Weights of a small class-conditioned image flow-matching model.
Model: 32-pixel images, arch dit, norm rmsnorm, patch size [4, 4], width 256.
Training: 16000 steps, batches of 256.
Rows from block 2 of a small class-conditioned image flow-matching model, named by matrix and row number. Rows with one number belong to one neuron. Each number is 128 + 32 x the weight over its row's rms, rounded and kept within 0 to 255. All counts start at 0. Numbers have three digits each.
After each neuron's rows are labels from the 100 images, of 14848 (inputs lightly noised), where the neuron reaches its highest value: "place" is the part of the image that holds the peak. Only what is clearly more common there than usual is listed. The data: larger renderings of crowded toy scenes. In brackets: how many of the 100.
# fc1: MLP up (model.blocks.2.mlp.fc1.weight, 1024x256), inputs 0-127
# fc2: MLP down (model.blocks.2.mlp.fc2.weight, 256x1024, transposed), outputs 0-127

fc1.147:126135142118154151092142166155103131050161115108156151165142133172135143154126101149140147104120115131119106146101135120091066053172085083159140059067160153086117146075135116152142078161109139087174170157167162081110158070088127134168131106151133120100148146098160158219159128169173122175141151233149105128113135111111179086112178193137126110131155101125119153153190107126144178104106
fc2.147:186081160151134132116129133125106099207106157163171114111127105064141124142127149145111134062109135112131115131134121115153153118100120148101141126068140068092074156112115121157120130073053112093158093124113052169140086148141172126100058183119115117093162126098113098180136111180121106114201141132196101178119156157163078105110145151126138155157140198123133138193066112128085084100083
place: middle right (27)

fc1.18:122155100163119167098106190127151131131128152089086143076048165100153104085133137153108098155148119094154108107173167140129109190163135094106125091109126080133119184124139139074107126112116080078122145149120169155098081122108077084146171142152149172149124073144156108074121112190106134048110142136096114108125065082147131116112124124122132130088134056169104127070085200101076105096121
fc2.18:077135118156148171146087124094139106152162137053147123127128126203145112138120089057183162180068177113047160138071175106106134157107153137072128161148088131131105156136142116090103147099114140161127160056110195143117146093091138108131167081152195181130060119102153133116159087086074138173099104128143114083083139120106136136133093142143149114076105120170139133168177125153095151136110
place: top right (41); top left (38)

fc1.424:168165115134140170217156155142066129159140159112116100133109139155202105140117156081088132223097111145077112090134127072135102048143109156064144099069163140119102166095098147124164119110222150150114186086093157127131141119152075108132168134087127166070133143123127105194134172094148055125174139131158116107082120129147120158058083106107131179131144170133119185092138133159145139158157
fc2.424:089171128087118145102137113103131182118168106092116139153162088146095131128087119160112162124142164133128087129154137205122161201135136135093149130082116133134118143124094079159167135118161115153117168111149111127118048101110117151180107135221113131077133141068133178131095116106153171073103153129162088109089135102083070064163155126122132150148087155146096170116122050132087161038148
place: middle right (27)

fc1.122:138191120092098103147134166129154123072110130098122117116157126108131150135120153113095079109112125165155100118091133095075197109125117155140149117139120075146029122147154095181156133144134129101094142080154103089156142111163075113114071172130124105065143103076056109131137147088204137145119087139114148096151132106121132128059144107142183101171076141123169121109142076149079134155088
fc2.122:141081122094093125100188141183129081060132134136165155127142133119118121114077175183138062092135121101086143165124101083098199152092121120108165144166130109149165156128142229146181123096145118125131138122119130111139102135046140186104095097098121148155146033100172121193142112117164125146083139051130150115135141095167095157100124116147125133183140101150108144086158117076124102165086
place: middle left (30); centre (26)

fc1.599:164071144124123120126067192141105133133142058068100104100110165142104140169152076114132111123135131141133080116103100116088163101130156124079104093127137165101097122150127121097072176086129174106160119122151191145097110103146139060124109131135168191131154143091136128155154130129140104136141116085110145159127117133119115121130156131160122090180110139055134191101143197126133103125140
fc2.599:152152186183128093171095139144060126128164132086164096111153093160169090058143142136161147169169136084140099134124112161144135129133108135099134153104110082115126108137080134131087174149109183179112142104156168165174149169110167099145146178105106153112127103096154156167156123122033162089135133154150135144152126159140138137095125209097129137155083171201090125130153096121129111104091
place: middle right (32)

fc1.578:104150121131194159114163209125069096159096101142125162158109128135127124178115112091190130179108092090136142138171158133096090128119112136092077160179116158069122072085142149117123099124143059099158075143124096167137025127094150159112139162112133130141119145079122152103082158141182117195087105149115065126129146128121146150106130131141138170167089117108132033082101153187134158157190
fc2.578:115131132116131087125062224110144170137088143097097109112105203104181143167136145110126074126144141089167144136085146138163127158163117098110171161147158142070118155154121149087098078128119162100145153135116157126163126135140180151080107179130126195149124127133174140118123058205139149102141137096206053100099103130125138106108125169165173136145140143090110111122132130130147136117098
place: bottom right (93)

fc1.728:133151088084096100142179142152132134108167126130132085115074080123165132118092137129133117086120142168154115080124089138121101143169121120110125147113127056160171142041118076135123188121100124110141124124155149085071078159093129142134102099125083157065164095110132115125139161091192128100093086108137122119088133129092134093127194156106138077110126176118090093185133120125143148135135
fc2.728:141146106134101105109120180128070127129146106115149170096161177106155125143146065143109139161130124061121134141138163129114089137102142115115126139122117154084102125119144183130121071099147191144102118148097131140147138119145158113130107156105111154142123108067148175152154141108098179058137140155080103126139118099084182154143146151200084139143099116117136246163109172139148112065126
place: middle left (26)

fc1.459:142182107123143139108113202175067106137086170158111169121131175045102143137100075116150130167047097084142125153093158117043079114130151104124117138119140110151108123150117110133130059134113096126131186147122124167108112143176082152147093119081083149128128130088143100133086121183104102102079109139137115173104116133095156053076065106141167170149109125045101107155130106149128145140183
fc2.459:179126104122149101138106064179116115169071165232194128105148150150157101141126155132121130183142128127144115112052111153098072141130100125101111149129132141115124118174133163139148115122114085115115175099082111119138169068108131086115136119117140154141140154112126123120073132187072110130160088161130062186105112146127153118135132143131154185153063115144115100139121193102155109116116
place: top centre (25)

fc1.693:143135136113149130111134122109130112159104171097194115149101126155092147176131175159138158078151159114137130100151132094132113121104078137099176171102198104100138137119165066098113151173108162149144149158101196138114162163173118130162079172096090110150177044155077080093116201149109093135159157103139148153071146132190149096159147124120115105135171137124121156132179155113078135127088
fc2.693:141066125147166097139128097114128089128157183116107120108164099108144151189086099083127079175091151101126170095124139166132117106163135142158112170097196136112112186125101164160137151112159098139125172133122162089122097153119124158150100097125140136150095125077115125119118161124111150166122150152124112147144167197156129120159130088108131128078115069140127088158232154173155137145192
place: top left (34)

fc1.233:155124104101157130133156147117120169095141098103096168130093099104111100151086105105120120097122124129067095064111138116138163114146055151143137117076182055124157153082077077093128153105119089119147104088093138138127126144124149152101168110203184128134145111152163136057097099104134128094193091196133109057062118088058080121127169128151124155171160212152120132122201139106093097112121
fc2.233:153073105106072124128138169097083157076115087160115120095157181193145168100127066127114136080131103114101166139088110126148129087134135151138167099117153157128047115074097144188137089121171095081154127130091124098129154092138149131152140147114102091101070141160082161155120117129129116113130160114089124111151127059111040113157091136175087154094122187138130139169175107152097088170084
place: bottom left (57)

fc1.437:114091148186073113115152117133150135118155106112182122162113128131117148105097122134168099188097242203130175075150071109104109109092133127123112151080140116147164167131153056128111091114139161118101138093139146148164206141088155163146074135150124092147200173103174129106141087072099120145126095145118104095102149115107130119170108133135126169152149125123166151203086090121149193149147
fc2.437:073098167104118079148203129194102113080184086136126119105144143103124132120126140180164149083140179183112131094134136140141093157169054173143159123150163094122124184124146142158134131164061101096108160087095178132133111067146096127146102109085088087151082213095117134103089088164089115126095115162128115076104104198155115059136140128116134160125143129122150104137054132119089142158111
place: middle left (35)

fc1.101:142191130116078099165127179142135130106150104122182109126115161118104068143075075172176097170101110145178122107170151130093108143116084081056147110180096136168121119102124054119142109086131108116166129122142136126162112091096106143117158162127137049129120181182122105167115138136141147082125070064151116134129115141069112123099119138133134151156146109168137058097193101160115197111171
fc2.101:065148209092101139142088078129125165155129104128129107077162119152080178185096137118172128104126108135137118136118163150230136082091093114112138123146141140082161136118176141132133110082126180120148152146080110119138148162100142134077129105112125196112155128124083080168054133126098115105068118135053107134109113125195153138160130058133122205132115104160136126155156152123140220139136
place: bottom right (45); bottom centre (29)

fc1.419:123115060078152178175112090078126118156084163112145142169171107150100070108095143136104096132047166103112075116142138142187113161159097094118118141128161036179157122124155083108148158171167093122124109095143123164150124159137092158130148173120102198136194129106141096158073151051144151121108168126148101146112208124086171109136121120151160106149122152128136149173128146092110115182137
fc2.419:156137102159122166166097129170113117142107047157105122110152139199176150145131144064105130143106139204135037131142134175148145085097160114088122143126126189087109158106139143189136103150159090133130100158163100138155155107154095063184149137128141169057127148148159091094120165150162189138089105129153212155161167130135131145161113098142104145082115124118151167167127139139097079169120
place: middle left (30)

fc1.330:255190012120109213170096116098085118201163167094126156155102138117122137134073117117142138121119145149122054132062069160127086132088138114134172101139122073092090135124160099123094146079112130128133171126132123121090104097077095147154098118115141097127130153101122121137114097089175106133120140200108122126120114131155127077110134123127154108201147116130143129147103196124113171121117
fc2.330:114179162092077129140147149060140073096141125067139128120153104122180178112106155143100067117089180123150094129175146136152142123098104174127192117114151183106171144101117144133174164073132120160131120168113112119131122173142150108184141052159134127094167169143129135143146077135138138098145165132045146091213158091148050129162128142120114100134099084104137116120150050175174127132163
place: top centre (25)

fc1.129:132127084104119120122120121112188124172148126111119136113149153142131087104109145118111168121167218120075215154136142145137065143085109163044174083112109174204101158118143134107179105120074134114158117133165128155109147152153074106133120067117125157138156116169103119142124127122129181122109159112098119144131098068118161144165116111156141131093184077136093124100231170065118145124123
fc2.129:163190136168101106065124105108091084053116100081127115128111090140130130060065152092115074160130214148124219102145124112076092135092166072098137110156148143135139147110183123141122142181127110121090095161161184112107101164130113135162109118123169117086169158157145134167109107125139150170104116158095155109147137116093078154162099085130087076158150086069115216143207145181185089142118
place: bottom left (37); bottom centre (33)

fc1.227:128130174117091124115111122086126120169090132155080134138114179121128121071200061075134152077196121134116129143087152111112211049088152091145154096105149143116137141142086122141165173036085177106148111170142134164138155089110144083114137120148155079133086151158075142137095098151143152139116121113163116149118096138113058145129121126135147144126118197104170129162099200187139114118137
fc2.227:158101123061090133071086122202171139128119105160110166110137160126148143085122102167094185174139173091102144131120116157122151095083103110147120184179111066067094147128105118159091127126114116191145166130110142140141139137109101115086131111138120130127115168147119156085093097059099144146096155136136150167167174104096126124176100167158116143178135115170127097119155121125119137128045
place: bottom right (42)

fc1.373:129137172117157154094077150107107122132138107152129146176133142127119099163078111108119116120150084149115142081116143175127107095139052142126135177157153137123162127107214154107138141119134096111113060166122110117127124103142119113151121143104109178134108105152197074113077111047145137138128154177119157125152138124076134138128107142141161136192125106120155090111183123137123108085177
fc2.373:124104178066134124048121193104113150162108115081132156170130118154165108123080161158147131108095116151110134108073123126174157121132136123119148163134121100053121110120132180114141090129151132168106078185103126137132087150136098109166083111125148114139167104129107126121035087088135095202139119106130136086089140176139130122132126122133122153155169079109104064096157136133087150102110
place: bottom left (45)

fc1.710:164109082145082120135150150148131152122136160106112130099152146093083076087104134167100125136066115155141153117119136114120132115137115146130143068187136097134071152065097125125107028190127054142113161145147091089160198108086075111130145126148137138096175070138169128177068125114122126157093118126117090191151155155091120124132127115108190108119165123141111118160156080126181132112025
fc2.710:125133064177112102115140110197114112135118188134140157136150135113120196149116075195104117165090110138177135127106155133212167154145143123171116143127123133172077161136096126091120142128136093082054057134091127143127106060155163118121096179105077162098119120200129160129098113231113068065142172084157121123163138098101113144111131193143099124099162101131126205166171103140113088141105
place: top left (62)

fc1.253:098164111107153113121087136143102128072108151131098088218139151105149160163106100119119107193175131120128146155160157153101168149143106122116119076111166189113162190119134129168120160109089206111169119195099109165158129090106117151152063174106149172182147111122131124104126183148168106088127126097098107139080141094124150167181100082167094137165087093117156212137119123133154160152135
fc2.253:096105127140133185156125184137092169156102137127136158144100093141115129160126172132100096069086142139151068122138131098125172149162166125125128062189161053099180074135119091108172175145146127100086109112115160122092104128133106088127112167154144168097192116122105138136107133137133147118196105152163060117135109106130142072112120140092129107113093078099096193129138155141070108118160
place: bottom left (38)

fc1.368:082129071128137132107103124058126103216171068165170170119129088113100140084193116135146133119094170127093122092111137155125135075105180128175087108056135127159167152138155161171166154166141182112083120115114145145123105155127154101121099163118150207087136184129123143106114109098118115116134135107074111142137111191145180133117100090102083144105145077074116136138086130134089183130095
fc2.368:053125085156159145155126114129142069169135051218082145142152120151152173113176116071144154148132149136103112090120099113178071174105070124146152118175096155073130152121150079090121110146110133147110178159114187167121162119151083122111124136130151127145131165125099105124123129113152141156072142146176000139146133220130138132148111173113168078154117117142149111145067105174150101112164
place: bottom right (34)

fc1.686:114160095125140185147060143166088120144047113173124118158128199113142127119092142124064131073091122104057187149104174182115124101096163166090116150127075171172112110192108156146112126117128114148112136135150166163122048110123147148113120126130108153156135097155096083131098115147151096152108204089103084132126130115090098130099118100123170180147132104205155139117143147085125206095205
fc2.686:139078086151114152092094115185138105171147201137172147153141130153102089042102103134156171192123159120113129106152079163095137189099171171107130121134099115142142176134134143089163114198156130151056179110116139096098156121115087125141127158152127168109128096140171147119095126183141164167117195122108107156200123130150125169149155109119119123141200092117064106129102098142119110129154
place: bottom centre (27); middle left (25)

fc1.344:134176050126190111149104104128123159169083103073150135092112158160100092113171125101151100172148129130169153156155154125065201114085160161095135179123142182167154136084175192093162079105094176144158158120122116189158170106121142083109142131151149091053116147108131100161049160146131144050134130089096155125154112159143157171138089079130143149132117127129123118149115087158153097126158
fc2.344:085135122154169155105108143114159146049110085088147133128138098095164124106148127124097128116149059070180129119094113096132130138066104105130159154096127134100169152123188123133140141155128164123131179113095131147156120147120104148135125084146084106128118156088109071112074172100114175092127142121179105126095142160114109157115140175106180052159102142157134124126137153112128124146148
place: top right (42)

fc1.477:169121135076162180163067083065113112154125122086109149092108150104108139104103159110167114136098139145120150097142086169082112106067180134144130126122160060149110110073086090178136131148120113147138144095148120167171158196153092123107138129167051111133140188166084111210166146078126165120099147202077078108090193105151122109130068049141152103113119176145110126117083154160161111096065
fc2.477:133169116131125157143046144142144157195114094131159151096141141147157127048151156159151065144129150062135138148127089147109121105125133092121147150101142249113145157088110148125111106141098074097185113126169173153142090117147163186146125216123119083070100160139088125123137150121082108153113135141153086151137201112077148082174151141154124122091104136129110124093109140125090113185161
place: top centre (28)

fc1.141:186143124118159116161064134140093122151059155110086082121112062139135112171092150104152158168126151054168132089102146102203083141133172153118099156140067131135096130045127069190062161132074154107147129134148066130111122098123218125152114133170166106084133140138138149104159110069043187112118120136203127126101129052161143126123136170110157122129119090137116128103148102120130215144142
fc2.141:188191148087167114148102108154113082142102196117182171093077080127122166104140138146110092150133145115141149059136082098143096169164163120083234090117114095111124163143076141114111170154066155136125159062143132103144063160146093088132118107158172123143207146185085125189174082106113137144115102165084111102093101089092154104114105072123097155128135087109090099112145205139192158118140
place: middle right (36)

fc1.126:083109123071113147169098121126154137139127084104158127084087148059106141131138140166113083128081104128167132159167149202114066147123165128122145152160089104138087181124131111111102114174120135152129157143130094066153167100136078123123150125100161153152135135093151133150154052147097146120148152104143049098076138069154196117149104099145103134114171159162152088140106174118125121155107
fc2.126:128131055111185157128047130181137113157162138108149101171098157173105126159138111160156155156120102099126104148141101101142107133131067147097120076160196080081148123092127103131114179112137109130116111112122152136087151151080148148113188129112162213155137084097114160126095102125143137100153111104091119136085084159230110158131085148102078194142154201063084088070089072128124123169092
place: top centre (33)

fc1.183:102132101114091127157128132190095135135108143069072151120137115174099107109192113106184071137112155057123080161120216133140152115176147118164141126178081156136169122116110063065097164143121112116169189163113132108176113151094110147158112130140111026127148145131097141153083118118099076129201124120058170137161099180148093147159121143138086080202133153109108109117108164123080125140152
fc2.183:137123149171101164125165137162088109146151087086140135154140074119199201134132140138089116158161148068111119134097158124056155152141129120132116152137148130169107116097147120132084152141103180100113129125115116141180076164164088121160123126097126093089134144096137117158092158138160185091145116117152124131232143172171080136103153109107053123145138159129104087160088104163112076086186
place: top centre (41)

fc1.649:219119119130098128120106131123052180113130156165147101138126133117106130147132149139147106115079155159107144098142202074102159140065083118113104089083107102141153096163115104139138126102154135136125114138161097136092089084146194152112137169118147104088130125119131091166171154135176129173078098126186136174156124135071120166147152134102149134196101135197091075082197045121111156159168
fc2.649:096111151129105166153101093128117142152187213112088115129136131170093105151072116103125155065146124132103143139146123125148077138105117155086118074150116250163080121089117062119124112117116133127102140096116063139124143135094182156108157171083131188130108075117137114142100191078121108039090116129073153093110199120139213103187091095114098096183156114134144171125135157171160126202111
place: bottom centre (33)

fc1.569:133115118129125150150116132121111126154132105084170132127114107093148126149124091157204153116129157124154084151176116152082097072138156209127104150177150198120104118082152126098171086108157129120157114101112121112173168105135162088142123146076137069138133134119124133131159164106123106148112116109181111136138117076124116106113079117130133113184112141139125096106102150156117165079080
fc2.569:156111109140090121157197135113152183148135099146154124171161147200125123082147125148134173144141136100147082160096149130183144137134148131122090126141123108129156125175118118129173131127126158141153181133120129129122099083109189141139164146110129103140076092092105142160096072155116130131100137100104046095064133056129089133114138169100125110214098149107066071121150174090179152173139
place: top right (49); middle right (31)

fc1.718:177133108081101097135118138180118132088176166152121167128130141126170167136186129200178139156141072124138158142129112114130102092124178150145068118163125169078181139155166102130102144153091175086094111143109155140162145071179070148115152143133137147106135164057131112131156205166119090083163116099159125164132134118166184117135110096103146162097127143166133161023089186112128117129128
fc2.718:179154153098111099190077158152143123086155226147114149156126123131052107088134152092131161184182091158105144092098146132176131119139112124116148107134154115191137166148109137149116135143166160163072074094145152088132122169137225110152198102094178125105086128099090131121230094136141180119142166097129130123100161084113148166114140119130105127110129120156134112140107111126127117105130
place: top right (38)

fc1.135:085134081122165102118150100162047154089101183130056172118140166121129057112141164140183089210134147097176123167154132114152097167155080116113170133168100074142102158153136108096178109139102104106112109097184139113125084170112110097108107124159083097102155100197142098132140048140085137184154089105119156133110144133129079140154134122108088107092114110117115136102097057160110151122126
fc2.135:082095055101157073140127131163083121091146204142173100102090128158126171158119085136083065126144099125140102121127096135137146169171103204123130062147126143116165173113100206121166111141111147137122113128105104178115216121150169134178127118108129069128163100152105133055110088110136096111164090115189161093143114137161105173159104127126210087118132144166145125097091113121122128080105
place: middle left (25)

fc1.72:156135037143158118127069133173114145175096145143124166105108145075128160139124115099107086128120139132129045125026104110129156131142189133129159091121150074158086122141107133123092164123128102127150255127103058169115109117113080178105101132183107080120153120140148153141117128107150130092049094152150076136103122151140180095133102094109158166153116134135089075147081111153143113163048
fc2.72:104072087125106152127139092176124138162057194113136154120130148085138087105146134111108116120145188128144060172061156139217114141112077092092045150109170167069095104161129150091069146113103138071108161107161111180104149134118131140119098135084164181152108114149153167100067137179160063158120081090155117173096144104151156217065134144159081108152124133106111108150050165125069146100117
place: top right (34); top centre (30)

fc1.73:093166033112157126129191149205090203122139152079079139135169165070088180125094132092159097154072139069149107160158134136109136207133184201120157083162112163112081122095093137159114112136152129083208172154144119103135151098111111106159058156130117110102160160136089146183119128134128117090142099179095082079088134108121184109095066115142159127155124129073129153106091099140160112075169
fc2.73:124087063144072101089207112141132127095159060120171126059135139096092114157089133176082102148099137076093191146145137152159120048137144140108139128153112072162143177163140169163137145148118125128135102151144117110168137099093151134150147127150129113131133184170111119157169060072091145162150160140102084183122116121068183128158128114151134189089099142149129150104133162137138104137120
place: top centre (33)

fc1.399:115135146145129135158142132109142107160116105088128161203139160112109132125079084137085144146096163111142082091094143113131146138121123125137175104133199119100143117112161101092144119151154097144080083135137116147101143130149130129143104175128091129097212101155086143104104182137164095115125120153141102124129112056118188173176170136108107103156161133183123129164092113156171106109219
fc2.399:200114145089122131074124126163094123194146088128155123086134114068117130138131121085108105105101136205119156155062144131089168148117096111128122099110162087103107109141115128187144099123112098142147040131088138157097113144141189150133099102164117154125124162109141147097105132197087074151127124137111108083152119152130158120121148160075150127171107086106127045041120112146112129144213
place: bottom left (54)

fc1.355:084079060135177121122074106110149143158108125125150151084058120100127164090157133125149126115091111097115113136031129161085139086151181155081189135142151161169079149135081165110112139082135104099147156126127075126126075123094136139121109120127158142148148171165148121097102163138166151118110068142113099122074090146210099137162099144128102095115140163143081104148053110115129102125089
fc2.355:111130109133160177163083127114085160154130082155067135140135115086139083116160114108163105117127096161110129137053125117057148177128078107125049121150064080118063144139137112086127074143129145118161142080123108129157171156077150124115163098131097097127107174118128098102120114095146112145108058098139124114047094165175078141090136148135170070145099174067126125142069095063099096107085
place: top right (35)

fc1.595:089169148154140117107120149131139066081142138156079120114078137104168163104086134118115106128181138147095115151149139126073099123210101175114059118123164105142135097182140102105151159056112143119063059176091177113147108113090156109112140142138110126144167136107123099072122174089183163118076148108163075137103091095068147098146126114145097151093132122099126143121122081151130117136066
fc2.595:068088153107184123094099130087097135098155151155138063111114130123140142108122112099167175195137184163084102156162100114129073146100184147107116132127116173119090119099091150112130103116112186185148033099163170135166134092149195123176110082165127112179075112121137181094111126096102121112109158135118111117152136109094203116104112107099120093086134147142137122118138138163091081095200
place: middle left (25)

fc1.731:113142162127167149117101116126123171175119155121143092141147154129137223130110183126158082062133104150124164127138139133122121151111076169146177154113146147087154152150111188085089136084077156109110109169138122085103160135127146088114125122121148167073143211093111079155105154064146168136106111139167122111081151155170094103115073132122146115160139119196127093105135128175106140097158
fc2.731:144103107162125164062112102176131109178096163153143135130130126116117140169137135146118126160136154123097166105109123100136084094126107099150153111152113177145179124152133146089116102142115085098124159156165175100141050088130139102072104193080125108134166160087121150153048104131173048163099189149157162117097126138068126117115096159054134137177120159056120114155173111109082126055053
place: bottom right (37)

fc1.611:081137099117155116134160170119158046143158170168164142099185144149097155166178169078166099150113129143132123125040123163077139084104165176112116114104144103143116090117149096111126056116086107079161190152068110125134122135143088152099142098153103048181155136119138176133125180137137098167135077125127106091136108102132108157125109171141123140152105207149126091175125097089136152073116
fc2.611:122162171138095083130105117107086169199175136143087111155152135160198088129184123176061149127147127114134054145125091144089127187161100062105151183125120135074151119110120157131183104199126122127137189112132098086116110133114163122105142144131112035104138137064133164114142128122108115092063060080129118118060105123165138102076147122157125109150148193176128089107124148126109150112139
place: top centre (29)

fc1.144:155146192081175122114144127121145186150124120135169109030148138163161121147058105086140133124161084116116098085184159138120180178159232092123199165153219157152099133168137106123145125089147156136120135138101117079156154125125099135124087197119144104094105168124152118115100107109118144087117082150147104086102122134093133129109140153127112091122087191081174141131137170206114085150132
fc2.144:149140101166133169195137084148147063202135126074147091121151140143057063115131082138146130094164051138084135122143181125095206146100131132103105175078171093130153140095115133149096147179155078109144102116091107121122099184124161104125150137107119141150130055147100135162077144121106126080139109114089099139114151094116174129142099107129140201068135101179163162074125104112067144134114
place: top right (48); top left (40)

fc1.229:144215171112096177093139110121103158119102132090097144109142129167127180103114133083114129091163170113090123129071214119129118072058098133094075110122125164098143072125103052116137151049063182118132096112077086145150112112079151082115135141106127163126126081175123167075125125121164120134121168114133135128137162156127139176100109140166106170151137124134085040153176169137069132125113
fc2.229:097154103129120121090100089111126136124164176162095077108077127101110084099114156138120135196165147146105073122169090126153106093126201100091185075149052195164130088139137140147135104091132183183112075128127175123165103139085122137116162100133161118128157083170148098141128120159103131225142194106154128159153081157131121103120111143154093125184128090114142118165123134073145100144083
place: bottom right (46)

fc1.590:120161187096142145130104102107121128211176136110121126155123148137068102101123094169145106155149161115130120136140163163054140107126150103129163144183057081125139118126103073117160088073151121115145157157093095131129128128123071161177134118148148073146165197136163133111053128074165093086150144149087146098111115112090159116160095094136134192128125134128114136162088107184143154053110
fc2.590:084106084166154106144122116200072125089080110164138132149170082141053157177151104169198143158144121154124133149165132135169145128114123138099110131155182127187088142089110054148101142109101084151121124103136135101121095124138136197094107159052119183132107116137130123128150154172093145091088112106115149194155138109195124124100143108126094150170147177143154130126082141154156117134125
place: bottom right (51)

fc1.688:140092122171134082139143098135154056142188146114181142104113135083052122093128132120153101130162134157089137127093185141094154183167130153126176125131153136125112159131144142141149126098039121132119120191113184125095077080198143093125137145144163090135159130123113103088165099067088143113167091083207104066143113155116095122117118117077111137132168143122128028098100153081097051136140
fc2.688:122102145148175149141092129085134113153184101143160109125132101080169135125067176178191115083163224153112140088127137139072156144110098169098140145095136117145173115125064088134170110130140119129092131169158103110131063153186043125165118125149141124121101099122093179135110169066195189130143123125141147112159171178166150118169109164169106172128144138121132162134116109200144129143138
place: bottom centre (26)

fc1.157:114105107086137195142150136141120109175081102117120108127071090109078126109110051142100082059114157095091132119093082200088168110184121188128138137091137070062133108108135076110079064134120111128201149118143194133102095093159112088136126136107180144142106113147171095211106093113160122172166159125092128170109173153090110125150143145149133137155126117131086126133146155135113126104134
fc2.157:074125151101137134120091144133072098178070140081106098163129136140141110133146148084121111105158091106142169088196126115102137130136123093088061139102135149186215149121133128117131145186145125110120154084168111100089147113137131111113202149121146119105056133038082101143119150172102179093116172161115183138115159209127196173119161118103082137034190132124174144149155098133148106182130
place: middle left (34)

fc1.716:102124146129137198097124173086138111133157123155067103249080128099121122139074155142151092130176114144162111130115151160133095128144119161098129091184120127111170161099134141166103125065173073107177083219152104103083104106119104144151121186143126111138163161146080090123128153071129147156144117136146100175144144118084088108103143133136175154205145150170135120151113132165149148079239
fc2.716:157120180088106118110131115158112161206069129148124123147102138107169152139136106109138082158108114101118150111085166154143127120168103131163124116155110066074140139105138168108144080116190186166086046124138169121098109065111129135152111121161139155092154084103152158115113060165151134073104152121119073085143175114084179125176112159105182125122126110150131081085083121156142155144104
place: bottom left (100)

fc1.751:123097104104100171103140099132105131066146165132165057106125175139173149157174132133119103135136109184116095122101111119184106104129126135139156129110119129124182110123098109158177129079118107144127094098114150153104119180136117117139086096181116168143154099193170171211128109149180114119181128145150115082145102157110094114132170115188174111138074114171167128128114131075130112105094
fc2.751:099111105102129169145153178125084121060138151141140148154129087062106123110078099167120143126097122161146149128121150109123110109087143063104159093201132165189119106085060112171117169110186186122135102137104106103083120171130136123140141107189114165156157154125126162116182119071181104121167152105125148085133108100137114161144081135108111080106137166166147112109097142118142077159089
place: bottom left (32); bottom centre (26)

fc1.526:101130072133186136145099171139118127147120182131180151134142097097171140080153196117114087136144139133165102167115121147146110161142143105198167147125117107118102126104137129104122087095156131114183176120081081122200082137125084117147140201121129048139142160158130116184183194176159069148152113153139093091118089156106108148104159111169143054164216101086103142085119125076135117132132
fc2.526:158132149113175132167075095154157100133170104106118068094114189183139095096090162176128110172167148111160086112128103102087172188142084166107063144121173196144097117128147121088134160165139123135142063116145123130150201139173144096151116069145153095151108156102074122137153143070216111065129128156121096096133192098118148103113137165108116121126124109157117144171123052115147132096189
place: top centre (37)

fc1.436:125138106149150173114142137113156081120129104075114078126139123139107112077120132134134171057083093150173095087136151202141085090132155131133150101079160116122104138092127159180092135054136148167088110095136045189094154114030084133150142084163103164092145154094170107110144118123172147061107120125109098105146100141121145103172119197178126113086181065082157050182173127173086098151129
fc2.436:180172126139110099130140158105122146122113096131175187160122180160178122122163143050128135115000132106085155157060154143095101163147133108104063096084092074127155131150171122103164151155159134134129090128140168120127072170079122073102131080151146200166082125173078121105103117131063121177109119131150119132101152090129117126140191150155099107114165126074138121127191110125087130161105
place: bottom right (35); bottom centre (27)